{
  "image_size": 48,
  "task": "deblurring",
  "widths": [64, 128, 256],
  "upsampling": "nearest_conv",
  "init": "orthogonal",
  "optimizer": "adamw",
  "batch_size": 256,
  "lr_schedule": "cosine",
  "warmup_steps": 2780
}
Rows from block 6 of a small image deblurring model, named by matrix and row number. Each number is 128 + 32 x the weight over its row's rms, rounded and kept within 0 to 255. All counts start at 0.
After each channel's rows are labels from the 100 images, of 14848, where the channel reaches its highest value: "responds to" is what is common among them. Only what is clearly more common there than usual is listed. The data: coloured fractals of 300 iterated function systems on busy backdrops. In brackets: how many of the 100.
# conv: 3x3 conv (model.mid.0.conv.weight, 256x256x3x3, each kernel summed), inputs 0-127

conv.65 [174 121 167  90  89  84  88  79 158 195 127 131 112 122 160  83 111 107 141 137 119 125 108 134  87  97 108 192 132 107 141 138 131 164  77 122 134 110 172 176 166 176 124 158 107  96 128 175  77 126 128 141  81 194  91 127 133 174 144 100 124 140 137 136 107 152  89 138  43 123 101 111 169 116 144 107 120 120 127  77 152 105 161  81 119 111 168 114 131 115 144 152 127 177  79 118  80 115 145 152 140 153 183  85 121 150 161  88 116  83 165  85  84 114 107 188 165 115  86 118  81  71 134 169 147 118 140 117]
responds to: sparse (62); grey (36)

conv.221 [141 120 183  67 126  84 131 117  64 210  92 131 118 137 125  79 131 123 110 116 125  94 130 132  41 149  84 120 121 128 140 100  99 196 144 131 126 128  88 190 184 159 155 176  76  96 120 135 126 127 131 168  70 179  58 178 127 167 102  85 136 131 165 122 139 116  24 113  68 136 129  95 132 133 130 141 131 125 150 131 115 120 117 115 128 146 131  94 122 123 127 130 132 126 125 130  79 143 114 163 121 170 138 119 120 172 181  81 188  92 116 133 124  93 104 215 136 143  85 141 120  62 131 177 125 140 111 119]
responds to: grey (50)

conv.40 [168 113 181  68  92  87  97  88 113 220 111 145 117 121 134  74 120 100 133 137 114 105 121 141  59 108  61 162 139 103 127 121 112 192  99 126 142 119 117 182 169 174 147 176  84  87 120 166  87 114 125 176  91 159  46 164 142 181 128  98 113 143 159 121 134 154  72 122  75 115 126 115 160 112 127 131 116 112 117  91 124 128 156  88 123 124 156 109 138 116 144 155 117 122  84 106  68 121 130 142 140 163 168  92 114 146 176  76 132  95 152 100  88 113 101 165 159 108  80 117  88  63 116 192 138 119 121 103]
responds to: grey (79)

conv.51 [150 102 164  73 107  83 106 102  96 178 143 149  82 107 136  78 108 111 145 154 104 144  94 150  97 107  87 157 155 107 114 153 152 179 109 192 155  93 156 166 171 160 132 170 108  94 156 176 104 101  90 149  77 177  81 105 145 162 151  89 114 160 100 166 114 153 129 159  81 105 104  67 154  93 143 100 113 107 105  98 164 148 154 101 101 104 172 125 153  98 158 156 104 178  98 101  94 112 151 114 150 174 149 114 155 138 173  99 177  84 151 104  92 146 145 186 145 107 104  97 109  76 108 171 152 103 136 105]
responds to: sparse (80)

conv.10 [147 125 171  42 116  92 114 113  88 238  98 135 112 122 128  84 130 118 121 131 122 105 123 131  65 121  63 142 136 113 127 117 114 208 121 131 137 117 117 178 196 166 155 190  48 104 120 144 114 121 123 191  59 156  38 166 129 168 121  56 120 141 159 126 131 136  38 114  75 126 129 108 144 122 130 133 127 128 133 119 125 119 140 106 123 126 139  95 136 121 143 146 134 127 111 113  80 126 120 152 137 203 146 104 130 164 181  74 148  96 131 118 113  92  93 165 143 118  86 125 112  60 129 188 119 126 115 120]
responds to: grey (71)

conv.142 [118 169 129 116 146 154 145 146 183 178  83 100 180 162 153 155 154 143  95  95 166 102 168  90 122 148 139 113  89 156 171 103  94 156 149  78  93 155 109 101 130 122 166 107  93 157  94  94 142 166 146 149 133 100 101 162  89 121  99 110 165  87 163  80 169 104  65  84 127 171 170 199 108 166  88 169 162 158 169 146  94  82 105 143 164 170  96 112  90 166  86 107 161  75 144 161 119 168  91 175  93 147 116 127  72 148 109 122  70 147 111 146 148  78  86  77 102 157 122 174 140 136 162 126  97 168  94 154]
responds to: grey (32)

conv.189 [137 170 157  98 127 129 116 126 199 187  80 109 176 163 141 136 169 127  86  93 167 103 173  86  99 137 110 139  96 133 179  82  85 151 128 100 100 151  81 134 147 141 165 140  95 123 103 115 117 165 151 147 117 117  85 186  94 143  89  98 149  98 169  94 182 118 104  60 110 177 193 197 126 170  84 174 169 155 174 123  82  82 122 109 162 166 115 112  98 161  98 130 180  67 119 145 104 180  81 149 101 165 134 110  65 144 135 112  81 125 120 125 125 103  98  83 127 136 112 170 122 114 150 142  94 158  85 158]
responds to: grey (40)

conv.4 [150 125 180  92 115  77 117 106  79 208  99 127 116 127 132  77 126 116 118 124 129  92 133 129  62 126  51 134 128 108 126 116  96 188 119 154 127 129  88 180 196 176 163 193  74  81 106 156 111 126 134 187  72 169  76 160 130 182 122  72 127 128 166 116 142 133  56 108  66 131 148 112 138 125 127 150 128 133 132 113 122 121 132 104 135 127 146  96 127 133 131 140 135 102  99 126  67 126 117 156 126 184 146 106 114 153 186  71 170  79 126 121 102  90  84 166 133 128  67 129 108  68 133 184 117 132 111 125]
responds to: grey (59)

conv.52 [135 142 161  84 121  56 125 110 130 218  96 121 146 147 144  94 167 125  78 111 142 102 147 116  54 125  61 147 108 120 168  71 102 186 100 118 114 135  52 187 156 144 182 168  93  89 110 172 114 141 132 162 100 179  53 166 113 153  89  93 143 102 156  85 157 135  64  93  82 153 168 152 133 150 101 155 141 137 155 120  93  98 134 106 140 151 155 117 115 141 117 129 172 100 106 143 106 150 102 170 112 165 142 118 101 182 148 103 117 118 145 117 114  95  98 209 159 134  97 157 109  73 145 185 111 151  76 136]
responds to: grey (67)

conv.168 [140 162 151  95 120 121 127 125 189 200  99 117 179 163 145 114 177 124  82  92 154 111 141 108  81 137 109 129  94 137 185  78 100 174 137  98 109 145  74 155 151 144 182 146  83 125 105 116 118 148 142 149 109 133  86 160 100 145  80  95 167  75 164  61 184 115  53  95  95 169 187 174 129 170  88 154 152 143 166 124  83  75 122 127 151 166 112 109  96 144  92 125 186  68 122 154 104 159  90 194  94 149 136 112  92 158 142 102  78 115 120 129 132  84  91 110 122 134  96 174 123  95 151 161  97 157  80 141]
responds to: grey (41)

conv.17 [143 128 158  77 116  69 110 100  93 184  97 126 125 119 131  73 131 124 125 136 130 107 140 126  88 108  58 164 136 109 126  81 104 158  76 110 131 128  96 220 166 156 176 187  96  61 115 189 102 123 130 159  93 195  87 157 131 157 106  96 116 134 148 118 123 153  87 112  90 123 126 141 133 129 146 146 134 136 123 103 125 118 156  83 139 111 188 121 131 131 137 139 117 131  91 122  99 137 128 159 124 160 150 113 125 180 170 101 119 103 165 107  84  97 105 234 194 124  95 121  91  66 134 180 138 134  98 127]
responds to: grey (60)

conv.146 [102 161 107 123 158 126 156 152 159 146  74  96 166 166 138 144 160 155  93 100 166  81 169  99 143 152 152 104 106 157 171  78  77 148 151 101 103 159  77 113 113 109 196 123  83 138  86 111 152 155 164 158 147 112 107 185  95 106  91 133 167  95 176  91 172 109  68  85 139 162 173 170 103 172  85 160 162 161 158 152  90  92 107 154 164 157 110 114 105 160  90 100 155  98 154 153 147 167  98 181  95 148 104 154  76 197 108 145  94 148 106 153 152  72  70 128 109 153 151 160 152 133 171 111 106 161  81 159]
responds to: grey (46)

conv.111 [113 165 147  90 156 104 153 140 111 177  86  99 148 174 114 107 170 153  86  84 164  91 171  90  82 165 109  97  92 148 172  98  93 175 158 145  94 156  92 156 150 139 163 154  95 115  99 120 145 155 151 160  85 134  84 173  90 142  92  91 160  94 176  98 173  99  81  93 108 168 161 125 111 153  80 147 174 170 177 157  90  94 102 140 166 165 113 116  92 161 100 108 157 104 139 160 105 177  84 169  90 166 114 140 110 165 149 111 136 120 100 150 141  96  92 173 100 162 111 162 148  87 164 164  83 164  88 168]
responds to: sparse (74); grey (25)

conv.38 [154 114 164  53 106  79 101  99  90 199  93 147  97 114 127  75 125 100 128 143 117 116 107 146  72 107  79 144 141 101 120 114 127 200 108 141 143 107 112 184 192 168 161 189  72  99 129 152  99 113 121 172  75 162  53 169 139 164 113  66 111 146 170 128 123 149  49 118  89 112 126 122 155 115 137 127 118 124 122 112 138 132 148 104 123 115 156 115 139 117 145 148 120 137 104 110  81 124 134 157 142 182 155 100 140 167 177  85 140  92 140 100 100 111 108 183 147 111  70 122 105  67 123 204 136 115 112 117]
responds to: grey (80)

conv.72 [157 109 159  52 110  92 103 100  98 184 155 147  91 122 148  98  98 109 154 153 106 154  84 142  91 106 108 152 149  96  96 181 178 179 106 184 150  83 154 169 151 166 104 150  84  98 157 153  96 105  89 167  92 160  68 100 151 156 161 100 114 165 103 166  97 156 103 160  83 110  99  61 153 107 152  84 107 100 124 103 164 146 152  95  97 119 138 110 152  96 155 155 107 170 103 103  84  99 153 110 157 199 168 108 173 111 152  93 175  89 149 113 106 145 131 173 158  98 100  94  96  84 110 163 148  96 164 104]
responds to: sparse (99)

conv.196 [ 99 165 103 162 163 160 162 159 172 139  87  86 155 170 106 157 147 165 118  89 163  88 160  92 137 171 150  88  88 167 155 127  91 142 174 141  90 165 119  98  95  99 150 104  77 145  97  92 161 158 163 160 160  83 133 171  93 106 127 117 166  96 178 101 169  90  71  91 149 162 155 148  96 147  73 137 161 163 158 159 106 113  90 153 161 163  87 118  93 160  97  99 145 106 153 163 147 162 101 162  97 138  98 160  93 138  96 150 138 158  82 166 162  76  62  88  66 163 146 142 167 157 174 115 103 153 120 164]
responds to: grey (55)

conv.53 [159 127 167  96 100  66  99  87 131 181 104 129 134 117 158  72 117 111 135 139 128 109 132 130  88  98  66 177 134 102 124 108 109 158  77 118 134 133 123 192 162 160 157 185 100  60 112 193  87 126 139 153  93 189  96 155 128 166 136  92 122 133 148 120 121 162 112 109  82 122 128 153 150 120 141 134 131 132 116  86 139 124 159  65 136 112 181 108 137 129 133 140 106 123  77 116  98 130 135 149 129 157 170 100 106 158 175 100 119  89 163  92  68 100 103 191 185 114  92 118  78  80 131 174 144 127 126 126]
responds to: grey (48)

conv.171 [153 122 154  77 115  70 107 104  90 208 102 139  87 127 151  87  96 107 140 139 124 119 110 141  56 108  97 146 130  89 108 153 121 182 106 122 134 121 130 188 182 182 152 164  62  84 111 144  98 121 142 171  74 182  59 145 135 174 136  72 121 155 161 130 119 137  58 104  58 117 103 122 156 138 148 117 118 128 118 109 161 115 145 104 125 144 143  98 135 117 140 150 119 135 108 122  69 115 153 160 147 168 159 106 124 154 167  73 147  84 147 112  99  88  80 144 169 117  67 122  90  64 135 187 147 117 143 124]
responds to: grey (29)

conv.44 [ 94 169 101 124 168 160 165 164 148 134  96  87 148 170 116 155 149 168  98  89 168 102 160  93 149 167 154  88  91 164 158 108 104 138 168 106  88 157 102 104 111 103 153 102 102 156  96  87 164 167 150 140 144  96 118 150  85 102  98 127 178  96 166 103 165  88  82  98 148 165 156 146  92 170  90 154 167 170 166 166 104  92  89 160 163 168  86 119  90 162  92  94 166  97 161 165 145 164  95 166  93 136  98 159 104 149 101 139 107 155  88 165 163 104  91  78  91 168 144 157 162 151 173 111  93 162 104 170]
responds to: grey (57)

conv.204 [161 123 176  62 101  85  96 100 136 192 100 141 120 113 139  82 126 101 130 131 115 115 113 134  68 100  72 165 146 104 118 115 136 189 104 143 143 107 118 193 176 169 156 187  77  93 131 170  91 115 122 174  82 170  66 154 145 167 134  77 114 144 151 133 129 148  69 113  84 125 140 120 157 109 147 124 117 118 124 101 130 127 153  90 119 127 157 106 145 113 147 155 135 122  86 106  87 121 130 140 143 185 167  95 117 163 173  82 144  85 147 100  90 110 109 163 154 108  80 117  89  72 110 191 145 120 144 109]
responds to: grey (62)

conv.192 [142 123 169  23 121  96 127 120  87 217 104 137 116 124 127  93 146 124 108 123 117 111 129 134  69 130  79 139 138 113 140 112 116 219 129 116 140 124 111 179 196 150 145 187  62 115 135 153 117 121 113 191  58 160  28 169 131 155 108  70 118 132 143 119 115 127  21 139  84 128 110  89 135 130 140 134 124 123 138 129 106 115 134 108 123 124 135  91 131 119 142 136 138 129 121 120  91 128 112 159 129 208 137 119 152 183 183  81 157 104 130 125 121 109 117 210 155 130 101 132 113  61 122 170 118 129 107 117]
responds to: grey (76)

conv.149 [152 128 177  57 116  83 114 105  90 201 106 127  96 136 147  81 133 117 119 126 128 109 121 135  50 128  46 146 121 125 132 132 123 210 117 153 127 113 122 192 169 166 155 187  71  91 125 145 105 126 126 188  82 157  34 161 127 173 122  74 135 142 155 136 138 133  64 127  61 127 126 107 143 127 124 112 126 131 133 111 128 131 135 106 127 160 141 110 125 118 134 140 130 147 102 132  79 128 123 153 129 168 154  98 138 159 173  73 159 102 132 116 106  99  99 180 149 140  69 125 105  51 134 205 128 130 126 125]
responds to: grey (54)

conv.96 [146 148 166 110 103  73  98  96 178 178  88 110 164 134 191 100 142 132 110 116 151  96 149 107  84 114  89 168 101 150 145 107  95 169  58 108 104 152  93 185 163 149 158 177  91  81 103 188  97 152 147 161  96 183  75 168 110 162 113  93 147 104 156  93 154 149  98 104  94 143 149 193 132 134 128 143 156 154 141  95 104 101 148 117 157 112 197  88 107 158 113 125 105 113  78 150  92 152 110 158 105 164 155  99  88 162 156  89  87 108 163 102  92  92  94 205 181 140  99 139  93  89 150 161 124 147 103 150]
responds to: grey (86)

conv.12 [ 98 166  95 120 163 157 163 163 160 132  95  88 156 169 118 161 157 166  97  93 169  95 158  92 149 166 161  94  90 162 158 102  98 133 159 106  92 158  97  98 106 105 161  91 105 162  93  90 162 166 156 142 149 101 119 156  89 102  96 137 175  95 168  99 163  93  81  89 147 164 157 158  94 171  99 162 165 166 162 160 107  83  95 161 165 171  92 122  90 162  88  93 165  96 161 167 147 165  98 164  92 136  95 154  97 154  99 146  94 156  89 163 162  96 101  93 101 162 147 162 160 154 172  96  97 163 104 166]
responds to: grey (54)

conv.36 [132 153 124 132 124 178 133 131 199 164 119 122 167 163  77 161 195 118  80  81 148 127 138 100 128 170 130 114  89 148 190  78 125 124 179  97  99 126  84 104 116 120 138 102 131 168 122  63 127 150 126 125 150  72 124 135 113 115  85 131 137  89 135 101 173  93 103 107 140 166 184 150 126 141  79 167 139 129 188 146  81  95 107 138 131 180  58 155 104 134 114 134 207  82 144 150 130 157  90 143 101 119 126 121 105 113  95 141  97 147  88 155 166 111 137  34 100 157 137 172 142 139 130 127  72 156  85 133]
responds to: grey (40)

conv.155 [163 128 175  69 105  81 105  97 101 211 108 132 104 133 164  80 131 112 127 130 128 113 124 128  58 115  62 159 120 123 134 145 120 185 113 142 126 114 132 185 184 176 143 192  81  86 123 151  93 131 133 174  71 153  49 161 128 183 133  67 131 131 151 131 134 141  78 126  67 132 117 118 152 122 112 108 127 129 138 100 130 129 144  97 125 142 142 108 125 122 131 145 126 151  93 126  75 134 124 148 132 177 158  89 127 159 180  70 145  92 145 109  99 100 100 177 155 124  70 129  96  61 135 197 130 130 128 128]
responds to: grey (71)

conv.216 [118 166 106 124 142 174 151 148 184 145 114 101 178 171 115 166 172 145  93  89 162 112 161  88 142 160 140  95  82 162 175  99 107 131 165 110  86 151  93 104 117 116 153 105 119 163 108  88 145 167 135 129 135  83 118 142  97 110  92 132 167  85 144  85 167  92 106 103 146 171 174 159 110 165  82 165 162 141 175 147  87  87  96 153 147 178  81 135  86 160  93 102 175  81 151 167 136 163  87 164  83 125 115 141  96 134 108 140  93 140  91 157 158 118 111  58  94 162 148 177 151 157 156  95  82 167  88 148]
responds to: grey (38)

conv.25 [172 114 165  81  88  77  94  77 104 176 119 140 113 115 144  71 123 104 132 145 115 120 115 144  87  96  73 171 141  96 121 126 121 153  86 116 145 114 131 191 190 178 142 181 104  78 120 175  83 113 125 152  65 186  96 137 142 173 126  99 114 141 138 127 110 159 107 127  86 118 112 120 161 128 141 122 117 118 120  86 137 132 164  83 120 119 166 112 141 117 140 150 122 139  83 110  87 119 134 142 139 162 177 100 132 152 185  93 127  69 162  87  82 115 113 197 182 111  96 119  78  76 126 173 141 116 126 114]
responds to: grey (63)

conv.101 [146 132 180  99 103  61 102  90 132 215 102 119 142 124 162  86 134 121 133 131 139 104 149 122  66 104  62 181 125 131 138 104 106 175  72 139 121 145  96 183 155 153 158 178  97  67 111 189  92 131 136 157  96 177  81 169 124 171 122  82 133 123 153 105 140 158 103 110  84 130 133 156 143 121 126 131 134 137 124  95 121 120 153  87 137 113 190 103 127 135 128 133 110 126  83 127  96 135 128 155 121 163 156  95  96 166 157  96 117 104 176  92  80  93 102 209 176 125  97 119  84  65 133 168 150 132 109 132]
responds to: grey (87)

conv.140 [134 162 149 108 130 138 123 126 199 179  80 108 189 159 148 152 165 133  99 104 166  81 170  88 113 132 140 134  91 145 176  83  67 160 128  92  97 154  82 109 138 132 174 122  90 135  91 116 119 172 163 155 129 110  93 192  93 136  92 115 155  87 184  76 162 122  85  76 113 168 170 210 120 159  92 177 164 155 163 125  87  73 121 117 172 139 118 110  96 167  93 115 168  72 122 152 113 170  96 162  89 157 130 117  53 150 124 115  65 140 124 133 129  87  86 102 127 144 122 173 122 132 156 125 107 162  82 152]
responds to: grey (60)

conv.138 [155 130 184  57 109  98 115 110 120 234  91 133 128 128 132  89 137 121 121 122 130 100 131 121  51 121  66 152 121 120 135 126 102 215 118 133 125 116 109 180 183 171 162 188  66  95 111 152 106 133 126 189  78 153  30 187 123 173 121  61 132 133 174 116 138 136  52 113  69 137 133 123 142 130 124 125 132 130 138 120 117 116 136  94 135 131 139 108 125 127 129 139 133 124 104 127  75 138 114 157 123 185 153 107 112 173 176  73 141  97 138 119 116  85  92 161 148 125  81 129 107  60 129 186 121 129 126 127]
responds to: grey (77)